python train.py --model="multi-label image tagger" --dataset="procedural textures in two colours, tilted and lit" --moe="top_k"
Rows from block 5 of a small multi-label image tagger, named by matrix and row number. Rows with one number within an expert belong to one neuron, the router's apart. Each number is 128 + 32 x the weight over its row's rms, rounded and kept within 0 to 255. All counts start at 0. Numbers have three digits each. After the name is the row's rms in percent of the matrix's.
Before each expert's rows are labels from the 100 images, of 14976, where the router gives the expert most weight on average: "responds to" is what is common among them. Only what is clearly more common there than usual is listed. The data: procedural textures in two colours, tilted and lit. In brackets: how many of the 100.
# router: router (model.blocks.5.mlp.router.weight, 4x384), inputs 64-127
# up: expert up (model.blocks.5.mlp.up, 4x96x384), inputs 64-127
# down: expert down (model.blocks.5.mlp.down, 4x384x96, transposed), outputs 64-127

# expert 0
responds to: green (95); grey (79); pattern colour: green (58); ground colour: grey (49)
router.0 096:134095187090132112056133109077165098132132153100160159135147180126132093134156051124147118142162138132122089086080149100118174170159139147178130145196165135060100119119191127150148086184164098
up.0 088:144126107104135130144132128132128155127104143119085151128114129137055152126108132117126118125093068120076130123107130174143106090116127003094139037086008120135096128106125134048105164112173092
down.0 097:114085120088099215158177176143144114087106153132153074119172131156122118104127093124198110148082121131202136131164067124124117122161137156126119139144078090120135125135127105117138120103110104
up.1 081:120127095126135109167138123141110128148100139112095125153106125163079163126085145131131120127120048114036139099101137166131099113111101000079124060095031103126111170087116134085103144090171092
down.1 091:096118165102095177135186151121139146126110102132192132108164121158138162118125110118193054161113094136140119112120054106113142123122125121110149123177073082140127120162110118122111165097111104
up.2 105:122103123128112139142150104140141146142173164121150177109145118100166160130179096135102127153130150130074111200128158149142083110116145107150164143096183089194129104118105163113095098141133072
down.2 096:100147130108135039105126089154106122107111095093106131177086180134160138108135081154115135132092155139138113187119144149118120121109085105141146109141090082124148130159132155149189191138110121
up.3 098:189105100106126138130176128120138128096124136116136159142130113110100123135107139098138117072069143136101090230135119099084111084135134136103115106077170113175129127120082150154111109148106115
down.3 102:134116093097112117210097151168108129128044191163139105121099116118110153131180136088138153131046121116139109169129147157089092100110154157124102142114141122119201148174073122095147149164091064
up.4 114:141127160149114178121124150083167115148092112129151093183115153040057104139137133091152147183128145077157155137103128143153091115144107080132128076123149110131137151123085175150118132128181111
down.4 107:139152102129098194191135234139161107152133143140124135096110137152057135132232113143090058153111121122138107112130085118118065120139199128139161143139109118090112088097156144171167089136120168
up.5 088:049137081169138127104063225231141165171116088176139162147146135153085125089097141154086120107154124131132134111111161237128165142147138137141122169063086159089134167164145138134182133091098134
down.5 086:165104164123154060150136179107086136124157075142106113164075171119109096111141113112169104156095139143121136142111202123132153053102115122166168133134032169118169165110154143111095121123113121
up.6 107:145165108172138181113123130089071145118126097136099198084135113093148143146172124161153147091091108144146123152156101113135062072117164098133138086124101132136136151113148162079129100163180085
down.6 100:133085156119088126209112134139161090132128156139153089053063172156162172135137135154134038185113137117139154124138108151127069179106131139137108156169078099095112140170141157139149136227138091
up.7 083:073161092160110127118085194232139150110130098140157161161125099151091145055086131121085094072162157107150143094117142185147154143132126153144125158048098139107131163123103168121142108068112159
down.7 078:159114156171144081158116200077097136114096124160139158122121128187095112109101117096186077117064169111126130193163198131115107070094146135141147112134050195127165143133150158194109091077089081
up.8 093:096080069149158168123137146132175122076165080108114139126144084117133171116133134135118103131105138172096123159055148192126116137128089166127122167062108126114107105159147099138118134148109123
down.8 093:098142202103119113173105178165146143144091186064161137077125163179101101141180120181128070108163132096087149095043131139156083153124141136136087123198130167105136143189065128088158142181085111
up.9 108:147119111161027185148153137088135119129175156152139137107189093144118170119115145121201111101101215133170176146138097131125147124111123143160136141158141112183168112126107097170102133114059132
down.9 105:162130216137064140106132116123096131129113151136135112113118164138201170140132138104183140159073163144077128160117113152097189134147143135124124130142066185118157121152128148106081168084120174
up.10 098:158108126124112119170165172131116095097099141127117088130149127121040178143000117101190095130100092104120148216146071097146051131113128046105094039141149129149130144136089154170105120120124125
down.10 097:139107107189144167131088147150124139136095144116152165133097138091152147166185096130169179135112134110170139169151166103153085135130083138135117117120121089121156146126120147083122169146133113
up.11 093:155192109105097122136156156113150130074113169148171156155142178153084176131069113193119153127097109138118100176148120131125086106188184094108114128098124165149176133144086137171149159171107157
down.11 083:139122095111121118200128155212135135145127132157206120120154131102099176124157075092139195156110114087103137122187111151081123096093147131117105160119135101136169115165091172052125164143064109
up.12 081:109136065121116129159110166107124106091088176088151143098105086089081174151123123161140110131089119151084098213130116170099089127118182052142140113053121128122112147116118176129135154132097178
down.12 088:075113155070076152142128161133143133139138101119166151116134143119167159130123148134139076138137090139093105135148118115096073100146115166144206104133126070152154106139118155132126148108144062
up.13 106:179133131035098152103178101111139151143167110150130166147169136071096116140088147105134136095121147067187177107133132178151154083157133169106127152122178160111166110166113178159109126140113108
down.13 098:111146122099217151153191145086157117092171068132113128092140114104080137118105144127114108123177130115182153107102184131132140060120090132147108181062117155128101181116104107075110145192146152
up.14 108:181139069144168137106194118084140157084119086119136158127140038047112106125129116136172121116028142131155116179129129086129153076114088195156124154097134100147118179142136171125117119171161128
down.14 104:108108145120156037117023144119131101075116158128143127045080150177112112123169119120183086148095138138125075131111169148102132145123100114118079137148025176124174160151051130153084126097107114
up.15 097:072130101097124129114125116169133149121134184145131127125137094108141143081164173198088152154127189100115164138122196160178142106123176132130155183000095153144175135110154142131129129103150167
down.15 098:141131138128105106188110087091093132083156144110139130102085117107212144150087118137118113099116129130059129141122158193142128104115086149145128106145095135089167129179200121132134162130145076
up.16 107:126103051107121091157145153151116152120127166112149180133140139128099164124121114141137086095101139155139108126116134169145149096100115084094087054088087102130095129108085151085143139079128126
down.16 101:075151126064104150126154125094085094155107155091127089080214108137103137128115153140151173110145138142166129142098110105178084091129160118102138132151147125115088151141098097091152131136131088
up.17 091:110074032105078163163125100120134136131192201141138146118139119129117128106179162132054112119101116077101146152097127183155126094145163060154110110008089111147139132110139131100133134106100099
down.17 095:113150134117113132136111119107100140107129070143104107114088134095250128118003108134159107140110137138132139100123110111113103095104112154106120122160087110036155109101156099166146175092121131
up.18 099:133136116131127232126124111114165152188200130137100139171116126110119106128113154113076147104107142068105126115069144122174129127128144064099106032137118180107133162094094122096108134100124026
down.18 091:175114109113085141156109144096131129171127092099159121150124175207101134122095137143150122119122127127180108135136147139127092193179146153131140061109197148067153134185146078140100125096156102
up.19 113:115159135125107171128118101112150175100138162089110168075167099000135120137161183122205126154107251137133153131154115115153125094125155141130143169134179137129101085096165126169126121138042067
down.19 103:134105180153116129060135074152160100118120154080148178070158156137168161134129185124117163120129116144045134154188148135153226148125120100112069135048089211133103120121141155132144129116144175
up.20 099:149094102059080173116161108125154121150175131142147141173190135018108153099140124092066157115116156098166112128114138175113141034113141176135124138091156153145145130149109176121119142144132113
down.20 093:110126142124225134178166146088105128088151127114097102099162101110089097082156092112123136142171131171208108118135168093135128067137096151140095132130121097142121198118111114127152207160174109
up.21 129:098068187144137096164173192142152143139091078154143120168132153063154060144136141168149123187148082053049167211163133126147101149129115131121140172108166132145139139113162082157115090139189206
down.21 141:149132063175107152129134104165135130104162126103104197081144131117138091139127104150062090138183130130133098139120103127146124168162158102142075081151179182130072160095082160104136056164129197
up.22 123:079097134086156146119192177135082117086085074122083132142111115170158140161126132165081123105094143128096110201116105109084156131120129175085116153102136121107097145103115140158086129127133189
down.22 120:167103087139097078114100098105150133119047118113106164101099154148111086146132165082072100133108122111138159096153031146096084109132147116179119123121148157121065067133108108141129096135132158

# expert 2
responds to: yellow (81); crumpled (66); orange (60); ground colour: yellow (59)
router.2 108:147161181147079144103111083167137083109118168123134137129158115145080168124103106098157126151148126112123134180122162137119086092140180091170134105125122126177108138115105139144135109112096087
up.0 086:099122112068145132094153110115091101089162149109161103112095164101115121123122157106097095115148190079095086128097207140122172126116113142105173136104116124081157140102108146071095130092041125
down.0 086:153173152084116116155151119088155078127111090170149097091103116105154100132105144129182175157124137146090118129118130129113172143161128124139137167151098178166171135102164100167156127084154109
up.1 095:101152140190133124151070078143115140171115082112132084146121177130189118135154170113119104083136078076144142152110083103136102183165155119143145092176123145118148102132118126082135135113180040
down.1 095:143146156119161121102105162136145094117113122140103155127120139126109152119115142141141149132107129135131096161089110108102130132176119098059116151085083195161125082131113163042091119121098069
up.2 089:065145127151126155147085140192135097159117174157076133137103168131137080152116142117160151100105119073063155125095092172165108116135103115102152124146139123138146145094138152086112138029129120
down.2 086:167151147143157136089126168099144101086126058111115131109123112110119107185149073128174155125150080193043147155177180117103191066119086118112144133104105194174143141117164084139107118097101179
up.3 092:059126073132112174127090140132128065198147176113082116106107136092113109106119160121093119101117132073106136132105156159131129083088114105135089089126117049132104068143179119085082114034118144
down.3 088:174128128205116170100144159111161085141153113155175074113123076171106097127149098144135136130109165106113155131153137143122187141134119130115106167117124175150152105115127109117128159102126157
up.4 098:059114122067116138093151079133179130182138151099127172090153150081151157091157153106093148122152161113121108110125145118131149124134096156123186159084114156068154114169153111111089170166074137
down.4 091:110134183101089126142181162111148110088124099122119113105108173127126108136080182145183111149160109133157152157082112129125082129101129135124096164191117042170160130121076036160131171112157152
up.5 086:084094117115147185102164135164125138147139121087130133106164108058116089149167176139097142077105124117100123175126132151158127076128138166162115108134145118170123184127151162133131150096123094
down.5 078:154102164126183121045093117134124133137129109167129088131184110100089097139167111179171129147163141162095151153183165171136200098153063126147160117131097176131110163171118167100126154160151141
up.6 105:125122142157178146232147118111089077130124070116094124099139112033172121121132127102119066131163151133175103167102122054111134120093137196136099161174144122125102100099104125117084123124126025
down.6 103:138161103114156138191112174088133145083132137122113118179113145080110140113121114138095144120104171156169101109102242137074158160122118150137115085118040145107121132118184152085119179095140078
up.7 099:116143138153137112182056185158114184240089116126143150125101132154185101069110144116091093148130087136068152031134142173135089147090127098124165139075111109117125130124135102086146156123171122
down.7 101:128109204108180166111121134123151111113183119146164151166139114131169146122153045137131094139072136147079162170123185128128201178170114144143156108113141119152132154131114153065084172100094150
up.8 096:089141111163095162171114111083177095137114154102185125121141100043106162122150144125156129109122182111175127151152140098172135126139135157193159142128106141108163095122122123125105118202058092
down.8 093:118121155141073187141189081101118121124096122099096089170129112092180135131128131178110135095154172166209171081144164169133095131118149105135097114149077102155101115132144082085147157136153090
up.9 137:038134127120196140137086231177132108129119102155132141133128136182107125069048136160075177116169079136138102075110188154128142133128143153141132157096135137094130142131101136103120132083162130
down.9 156:095109153104124177104133168172160161051134098122139136208106127096118128145160096139187098097060122154120115143136175118119132138106104124149151115136049111160140126121150185163140154132113132
up.10 091:050163154060182153074108065167133114116117135089148095104081143074187153170224117141053177097176103155107090098121122182118144150148108140132178145120134138082157150158109143080139153108039119
down.10 094:157134088144189109104120126078144139106126096085058114097159122100198075147071114155125151110139124073195144114120125119094138137134135149104119142162183120124055120126065086152130119068111225
up.11 095:147158112074104124113159108083138135162151146093171140058149137147097193151149124127133176070154101150157107068175094093186157190116130078149148067184174144089148098102149076127124151200089076
down.11 096:128111129146119136107087123123113148080136116109139147158121113173135107169171112154196146158074106139115106127150203130130193178147094142150155107149109203106186140111143185150150130120118129
up.12 101:145104118093102185081167142159151151157145154188154171077195100074124133124173108168071132134091105140136128123123042132151166114147151140145131145078135148127142140157164160155135121152166152
down.12 091:073111129125171167129144182184143108071176111128100157148174134117130162118142129142114133121199102142097167096104120129110189190143092147124095141106117147151078117138064183151134149076161153
up.13 111:132121145073075166139130117070166156165144121140165157103198108189105112129094149195147134172120158155140154111115159099169121152183115105174121108112105162116144108158185090137134200174149150
down.13 096:115147097108164194161167143170142133095139070118160114120172078109158127150111169151126184117194092144205113136127179128180137085161093169111130095153067091147126167117141136092100143166081115
up.14 103:094131142131082162095131122129153134188123190075158099100127131009165123108152149151098165149148168116189150108124102141097129126148105139103167163115146146091108112133197128192114117129068145
down.14 083:130143159157140131169119144145154110092104138116121134094179107168111115143109159157097074107187146144152087136109025140146151155129115118133096128104150101130118096143088118167108143141082140
up.15 099:129115109150162166111160180117129162125113075121145170111112152156089160094132116123107157071051086162116104155128112112163136100095147128140084079151110118114143119151103135123089122136164089
down.15 087:104086144109115094132128140144144162159146091119166156100154082180070183169134147153124103134110154123087143145133139145170142235164119157122123087155152063144067106138090155132133145081168138
up.16 100:102083067103133136065126130150136136123147081085150130167104128146109134115117149175060167105138152109164154131111188159111156113125138131144142129090073124139125186127091155119167135068117149
down.16 084:137142113126174137093132152138155155111152128168103094125146134136107146150168127172120061121177117096119172094169119136122200117143081144145117188203119154139052172119048119161087131143113202
up.17 093:052114118067159159054150115149170162113120087131164153086128162160102096150131158108105161062132107050138135104098141163151143111128152176147142137101121073116142136147127172096121131090168128
down.17 088:117147152091183196089113167193139102049150116162049117126165058150135132131163101209153104124186110181184138188128188157182171085157056117188071168164071131158072171139100105091096145111132156
up.18 088:149105102145089105174166235069133132099157091160164167099179098083093159125019169149137115122082127155198110107114105069146124157144125086150113078164101132149112163166136129139146169179095109
down.18 089:103121115117163132122122186134147152138103093114184119154153158139117080111155151087045120116139126112174104203159112119187113069087109098084153095124088085145160093149089138150129132046118144
up.19 107:053149126087102124095109139169167135119155146122176153094115147047117153057135154136143155099143153143146156126095106170147150116131146166165149151117158190074126089177112098156123127138034143
down.19 106:113159121148150159194101071137162129127090208124159060149129126147161184136100138112079107146103131140195121150109178138145086108123135128167104108160129080105137134161093059134121212113145110
up.20 109:066141151065218128125163105169114115104119144108111154067119113014168112157180113159103089136176099125148169138143132135130138093106144199099093186152159118123112123105137126106121126126085099
down.20 103:141109083104150086140064079158085141122086147141130064158135121087135113139163109177046144089127156128164130151114228123121122143128153114106147107125157104093116168116092166131131186108125126
up.21 091:087110135138117155140087113132132129173146164125158135163105134065140124121180169089111094115146058123092164151091087173156104158109120153141131130127142140108118139109201153119115142182118110
down.21 091:077100114091132145107147126144150118181117100091160157091165159100135138135134074141073109127151073156101112148115126115135217137101107124134057109095137149162130146162133142144098118182131136
up.22 090:090117140163143193132111150184143118169114184119107143113169128085119103146144160102121104113096150109053148150115112181145124077110129118115122096117167120143111139112155117085108151049090134
down.22 081:159136141156165096118085138145129136181203138137154141102090116166103142105119107125143168177175138154002114133107161163119208139131112123123117149080115166142129113168169113106109114065151135

# expert 1
responds to: brown (87); white (86); ground colour: white (49); pattern colour: brown (47)
router.1 095:183083123151107151172108165074108147161096152093135147099082182154081141122154102114101124131132133155090111163119119119081128141146171151134125138099134114175081154188103152115131153180126149
up.0 088:122098078061077133154111092125131070096123255101115118071107084140115105083133165103068056098077176132100138118088132161138135109160095073100144102065117136109085101095103121063105111091145146
down.0 081:056138105115165150065145169090116103111094129096125080149123152168077094121073107209130115096210139110134126091144150136143183081128082112054091115136124131126089166138149146165045166134115178
up.1 115:093151131104069144176072180130104116152129183145141132103156135124134125082077146146125109142194136152181162122107171143134123138156104084130103130125142112160166132104127068120163125085066117
down.1 113:166154132149107140125159187184106120180082087136132109115168163106117116164177109108093091125118118118173170124115122115163133209178114121120145145173130091120102135144095129124182187137128121
up.2 101:117100089086103140104108091116151112142184231109117173191120100125150121116133180129063148130045178113137119102110156159136116087131154130114196098076095136137098178147101092015159098116083146
down.2 090:101117100156089188120156090159161112106132103150111087169148125182155111157117103108125136125213156137115193158124092142131117095119142120133073095112134145131179114138137130160092052126133152
up.3 092:112119159131120142177087079098080108126179110091142148102106137132105106207109104090152093136169092094119116118155138092126118151106138107089124030181150096129138131162098072141103123120118087
down.3 097:165094079119186123103205109102110124070125088104176104155154124077172146096130162090164127123151137121138165116171103115056170035080126137122163146155130077109108126098134154120116113097155123
up.4 092:085172172074163174127107063197107082116211123155133126111163135150162179097121183133140144089196178123103128119100128143101173146123124137122155138203151139144161079135077079150109152125113058
down.4 098:125110142153130071056198138127133111134101105175118132134137126162118149062119109193102139140118107128096154112138108139149193125125149145109132175119118241211103085131123153107122170109190165
up.5 104:125123160173159203092136058165146112102148064180150128166121072176166071140145149095118193121134113087130103123109111154137077117094148166133148117177147131200126165093123102079123168141122102
down.5 098:124119072124141128154153110159153156117137105106121093158174111083176098129135154130143116129123174108157112118172075079153130110166108132174103132146105168094075115156137154134085096118128189
up.6 093:125065107100126255066157113120151079135186169162127103141148155088145111129097164121179112103171124109102121148101072130135188072127140138131163106164126125142152110105114158089104122090132099
down.6 092:109121151141129144173131129128135184133148098094102159142182165095149110156131137096149108130156096122148151111167100142105112072245159135081159234144071184149162152109104169106146157120119108
up.7 102:071110148132116127098126092147146125103106132100130090191137077137164242157106099142132113112154130130184103111163166146087161157132190185125154115140134131080179136142120162161142137086097121
down.7 098:074091160133134119079187047180148090118100093148157123129164126101183143135113108119162119164138142129098112172112083106156178086120158108128135142123080192180140114138160170118120135158115153
up.8 098:110104073096149207072125174087134130134173165144119158123129062084096112137124134124142133093167150158150143111076068112130211092138122146097136048183136169061103129157073158112080132088076126
down.8 098:119149167074161123146095105120160136098139120082121147118180105123149155164161196161164137143125146115165128156116154132165105078132164143149107164190066092153196133134092095048155191102121136
up.9 105:028120141132150198144071148224111117096137098143143135104134115160103145065094121133114103127144126116117158136122182242109088068130139150171109161082117170094114180078134164084126089024108178
down.9 110:069129066102165088113163144215123114113088103124088112104084140155167122101134043144180108107129133137178132122151122087162127149163099101131126112163133124159117173110132151154138118179162082
up.10 089:100120064101112169110119094085111098167179199112117160127099064119159113102167163121053076139104194123121146117089197153126189130139124086126144127103087089119107083079120140109064163127120116
down.10 077:093108100155225116148056110081118124071175150141101114102134082141098125156106166140118182126120129162155115086099161129169188083122139151152165104110144182141128152119102157097063130049101163
up.11 088:101155205095176130075119037209134131142156135184136117104160113107178117106136167147125151139210165136120161126137129132110152138118114163111164180177161163111184115122114073144111107147088110
down.11 088:149117186131158085103173102174157151146114067150125132097163161168108103132110146170116163165150128107109140116192140140136152098124143095131112142053093197189066114113151127137104136109113166
up.12 100:119110120147060119142097080143107118135100134190110152150123071129135137145123166123169126157143115066155159085159078116113090164118136143119192122150117088107122135086102113087124119150131106
down.12 102:112093110134118150147160142146124153103096114127185088121116125080165157103141061109086120141117181137079155191161120116072060076111156141127070136172147081116164117073105090097082122102113099
up.13 094:115105044062084164131130102126116109140157231106143138106133060123159153108142118145055102121111220126136139122089184168113185131150133118110146114086129138102111126108108098099139143101174129
down.13 078:131150112130142144068094118074124133091156157107140222082116129192108191097092173162134133090133128148124104055109151089171130113160110122114116111141108111149139135111153124154113083120142127
up.14 081:112172186109189141087139043162123169118199118193147196125143093115181120106098131162109152102156165180128134112203117109098193114114125210155111151164137131131113126151165065123124125148093126
down.14 074:154121087121149088118160064152187104110131123115092138102111131137134132170179157190086222143129134124159126122130151153141182086099156096124084159150175171113111113130089074189117118072120210
up.15 103:161138070077080171145135153122128135141097169145135135144148160097120149111124127131125146143032084048139146169118131131159104075120124072081106101082086147160128121111129154091165124151210114
down.15 092:189143109197087172087143108150112143174128193094127090061127111156109109113125106147116182089183142098019143169102101166119176179169108143124146083093173192166107104087152150151124099156127170
up.16 091:090143114066187194114150088131128181161146134139126114097140131102192128117161117142119154147132122136138129168116150146154114066147145191143134176145135151174159134155117139087165196164138082
down.16 088:144086133139145161176184122125158084140149113103183131146130104109176147151103142085143179156133105127078089114152163108124123067111152147119157126134094100121175106129177127171101120053112166
up.17 091:144078113136142159070089104114107104145127146163129086128120093110127138153163172119168151139104124114093074098063035116158136114131128109156082098140114117060084100131127117098114098131166076
down.17 090:101121183161135136122095183138167121101130121125110084129170137103167074141129132134157066128112142173187142142132146118135127057151122086164058168156053107101125159108132181100077177153134123
up.18 103:070132217121171153125117108230113118070105108109124093091106140158139104163142104121111161121185030113089097151168107145178112110099149148158069157147213138124139126137147146074107120086133100
down.18 110:098134087147143168163188088170127135130089119098118145154142089081159105096114061117174071146148121141142093146145127105058089095118062119153194121181106163123141122115099186116121147192130131
up.19 091:107104094025144196114125047135150179094174194103139097123140111076196118090170124118080126118122183150164130150126136136159157074107115135150077184088170142167133150138125116118108152145128083
down.19 086:094121111113203191141138146127132106100163087112106134137133086172191114171068113137169149111109117157149100137177192083087170096112145116100090132061127142154165139128156128186126138118114113
up.20 125:105086171152103093039084146172157130134099067106130084182140173173124108093122121151112161145091092131111139128135129212081079098159154156150116179033138165114144152078152131133143158122090192
down.20 128:103121137192105147060154150159114107126161094139127124185197096096183126091101142136148059121111157123144133122123126104159118145114069166137166075155089103154100157104086177133133149159121202
up.21 089:170145033050064193097164123088153136095150185126120109153116145080112152036105139138122146098092119119166124142108039108149135035128167106104142134137115114158138142141105152127118130154092103
down.21 089:135128118140153124124184157122096094160168142122134133099166146097162130088109161144200136130204147129097144152126119150178177063161138139159162051136142111192138125149125123128162130145165145
up.22 085:126122152048152077112209107078136140116085106118167108149117105039137125185145128135112134143123099149152094194148114116101143158142139164136098155139181145137121134109103111162123147190098174
down.22 088:167127066157119161183142172090108107163075148115159137141119123119132159111092152130187154097159094140119125106138118177144122091133141117122136119141180173110164109106155137212102087119094123

# expert 3
responds to: purple (98); blue (74); ground colour: purple (57); pattern colour: blue (45)
router.3 101:116165148155103151161116221143166112121124117175137143177151070139130120098069232149170148109168168139157139087117173170138154145148131089163113127135110108142104136144164142097134125128102104
up.0 105:168130123063053156098152101154166115130166193132144131161139089108114147098160128127060183095118149129151118156141120082145200129107142121108174158125106134176119117132171170128093121232123115
down.0 091:107127144152180121121084175098170112142110185079163143088142149151106143121141044120117097162129177128176101125145087143126124182117145153122089103185124128176129106123111041182161158133113190
up.1 083:128148172114122155090127142158131124147108151151164091078111138134157153001122107119133127107107125123098145083080101149160125058124149196142176209082131099114117074165113115175106142083128176
down.1 084:177160075208132170148052055078114094141154155084104156107123126110201089113077174102109194106159108158153094116123092213117117082132170154106115063094174140080120094088182097173095062126140107
up.2 093:123150133108142138095134092094130105095129141112166126164123142151146131199141118145129117066074111125147098097175178120148127137132127071136139101087123151123150237145128144098130130171178156
down.2 088:166091089202137180128155127136129149118152112087117091189139109149133125125055132055136177159166136130128100126139127143105164064127110138131129127113110132168161136120138145163097106134066152
up.3 100:160084129140118147156136121023115118109169124137118098163110174096122104170117097086131123174135132118078098197100096074104082169148126098091081093140130079177146084152141091134125095147108076
down.3 093:124173146156169066090056042133113122190138164121160125071145134135178120101068178132087166183146136115142126144114144157120165142160140082119089090165167130169120163111083159120128094159150159
up.4 095:141102076107056153137094140131164083097192115150172168152152115157085156048111153148072142039106145120146134105146144111143163131127170143155144136133120150143133136128135113117156151136086115
down.4 090:087121144123177147113123212133136155147113118126118119136145133129124179151122106103179067093134173073098120147157097079110091171147114150123117094186121112176155136169142088144145156185131153
up.5 101:140131172128066107130183125112143141097109093148122118121142078023106181130101127127169129110131153126148164169178167116112132113144142150092196136191182179188120164129102126121152129168094098
down.5 108:125115155159084149133137195115149116137104139086160133118055127177084148083155096115115093119111142128101131173110064123161087134139137156088125084152079021119161079134172132178117115204091181
up.6 099:164164122141148148120174137160107193098124079133109115067115112102129142141148102147135159125149120079103101195140101097111160078085131173140122116173151140139140156130094140106117119125168104
down.6 108:136138131204106147093179089101145102110105111129133155119146120143212144159121177109151129140146124090088119113148127141125164089112122151145176098116105178144084111159143180110114083111157112
up.7 097:123110086135147171135104116091139117136155139160142099107146187139157168095179122125117094149126104150134165144112184130116123139140140112171128084107107112150173124121116138117098092123087155
down.7 090:163148127189114167085061143137127104090138134142191107142140171125110089096144053164126111135138146091138082156165129121120179118142115170138141119154111177139042086051133152136128103106098152
up.8 099:098142180175105175124107138131146136181102094179142092112138174158139101102100177152194165120083073107106139101131105126174067087164199141156158167116085125117154115174141108173127118128186144
down.8 089:117134028127132163108105072128177148123049148136066155115136182156167139137059115126120133127116159206204126102148074138108086136100181105128109143133194108089082093104147046138084085127124131
up.9 119:111135178100130117102151111118162120103121136120141138099097101067233140217201120172165176189148142117115135155145100125135108121095173129169140189154169127108145084127173104145124076219080157
down.9 116:077166124113137095155181224181148129105124116144146123136055138116145145131230123156172110103137133113097105181151128092083069114119113119148130045146104128150133177124110141155107158173126162
up.10 104:140127151130037071134138141078148091126073117118116088134137173128124122178068167125204092146042071116141130107121064100084078127121151082140150129136120133132128167112146139157118117167144176
down.10 094:111126103166123169084112037152134144148188135106078144138169142159183180162004126087141152096154120105181148124117129138115128136137125163163108131161126122122110099127152165104110050130106114
up.11 092:154114143096076083197116098115136103090169188086063113128122147092127173149087143113146141117076165128146109117138055091080130132132138110131199132106083114148148156092132136161077129163057144
down.11 082:154157145161134166142117114107138094148148099131102182106106109119138147121016159164139121167085118130125106109146166101138140109148058125123117167145119198155169110111124130156162111114108122
up.12 098:093134108115122168208053147138126153105177160122130141072103113113163140085141120121129121123206162151083119145126142120092162134120149141102142077153153126147112083099108129120140116086022033
down.12 096:109121108138122132147123173179137149064069105136134108119104144140099129135183085147199053118094124134131106099114118092133147151149142126143142168199132195198097186114055132163110127129133187
up.13 105:150182152096083121081144104111185149163134088112161142164109101084125149144162139146115162132092092112145129124159113126155125124174139126144122162146139178132138147160121156128159132175106122
down.13 111:151137130173101179092079151129129131102060120092133113148112152105146166124084096120221124125101165097104135139152101094096141089148115180122106087254062152181151144126152120176103132168152182
up.14 084:175145089092079117108171098101151150063120141093128126143157073156100145160117198130158108058079103105175117104118132070173139114143119073122092067156136104129110147140065110124097148160166145
down.14 087:213117144109101093159139122132160148138070160091128123165110075110122136086097145147183155147134127102146134132146081156056116072152143144142165090170155103170166104129091153179140104082107114
up.15 102:121130102120104120061150062096146212124092155104130138139131124159156109128160110081146130123039198124163128088106125122146152121123134119161136147119072111106133120151105132107148162170165162
down.15 109:104123049094104117135166058159133136130102102125102096137159163134194094138085096096106181071163129148148179151168079118127114095148147159152097079124167110109123125129154111081117110137169164
up.16 093:139149129071085106049132130145145126077124102129155123178144107163095092117113190124111109090093147132214140079149164136178145131163115106138137145145123156122139177157147166137123179168146186
down.16 098:184128169158116155152100189100154136148068143099097107112152138149158145145044135119143151130139112102134147159132055157089144075145151139121102104150154091151171132149128080157167106157164180
up.17 093:078102083129094152142090106152177112074137137114089093139126119131163132122157206100106084056109113102132074126070157108138145130073125144078117090156125098145073086101081033107106103124107033
down.17 085:171123092103162130141121081090226106139145145151155115127127109085118117080117185164109069120177135121141142130119122169091130122095107096181145126199202140139183129142084174099168127173171104
up.18 087:197102147117145168131124097097134140099175122141126141089109133176159144155140148106081110109166101093120106146062113069124140142101104154146104089217149112127097131130063121118086088141097165
down.18 088:159140134133149144134120086190148127131122169145077163122101041086139141126154174096082117177110129083121116137114125140099092090086142097148134142149182136130103075177134186137180157191133105
up.19 094:109152109089147144158113096142140126122153203128137197078140078148204172152158128100123127105118150171175114110150157129096159116116116095108092119089113112127123187131153082062123164150097068
down.19 081:145075156189114134094089154082123169151167139103080171094128108113091125136164145069188163193115120162103097120123131144073147125143121072087096121139118097155142169108086162167120090159138146
up.20 103:167128115109106104124127125138119152100124160133129080147126086208069086047122127118078146041127118118118141139137116095116172087138124112122083130114093137177133138140112128129115134167120135
down.20 103:171193180115162107150119134169123091159108130169114085096082083173134123134097182143145153119082127102098084099143156139160097182127157147084123140081138051152156152158125100153146156140092083
up.21 089:147101136094097100163151097146114088152095208138145151111120097097173198163130142115129124108120128151119099126151138106090071099118144083101093104114148103165153162156096124088142124121095064
down.21 089:125133139179123111108165124106145099157159157118151104089122133107103140108135147108156087157095103111128099148153106152101117156138131105121133139173132135179155125106119152175097101150116157
up.22 105:101116156055163160136101078188142096190109166124129150115053102132186189110193084120062080102129079107087090098122099157143141107128175121129135179054128118107128141112132127087120118102173107
down.22 103:166137081159135194130063110063102103149220156099134181124123130165085178109113115049092178131078151127113137140114146113123127111137128137103136151088186198094113170072124182143068086063159175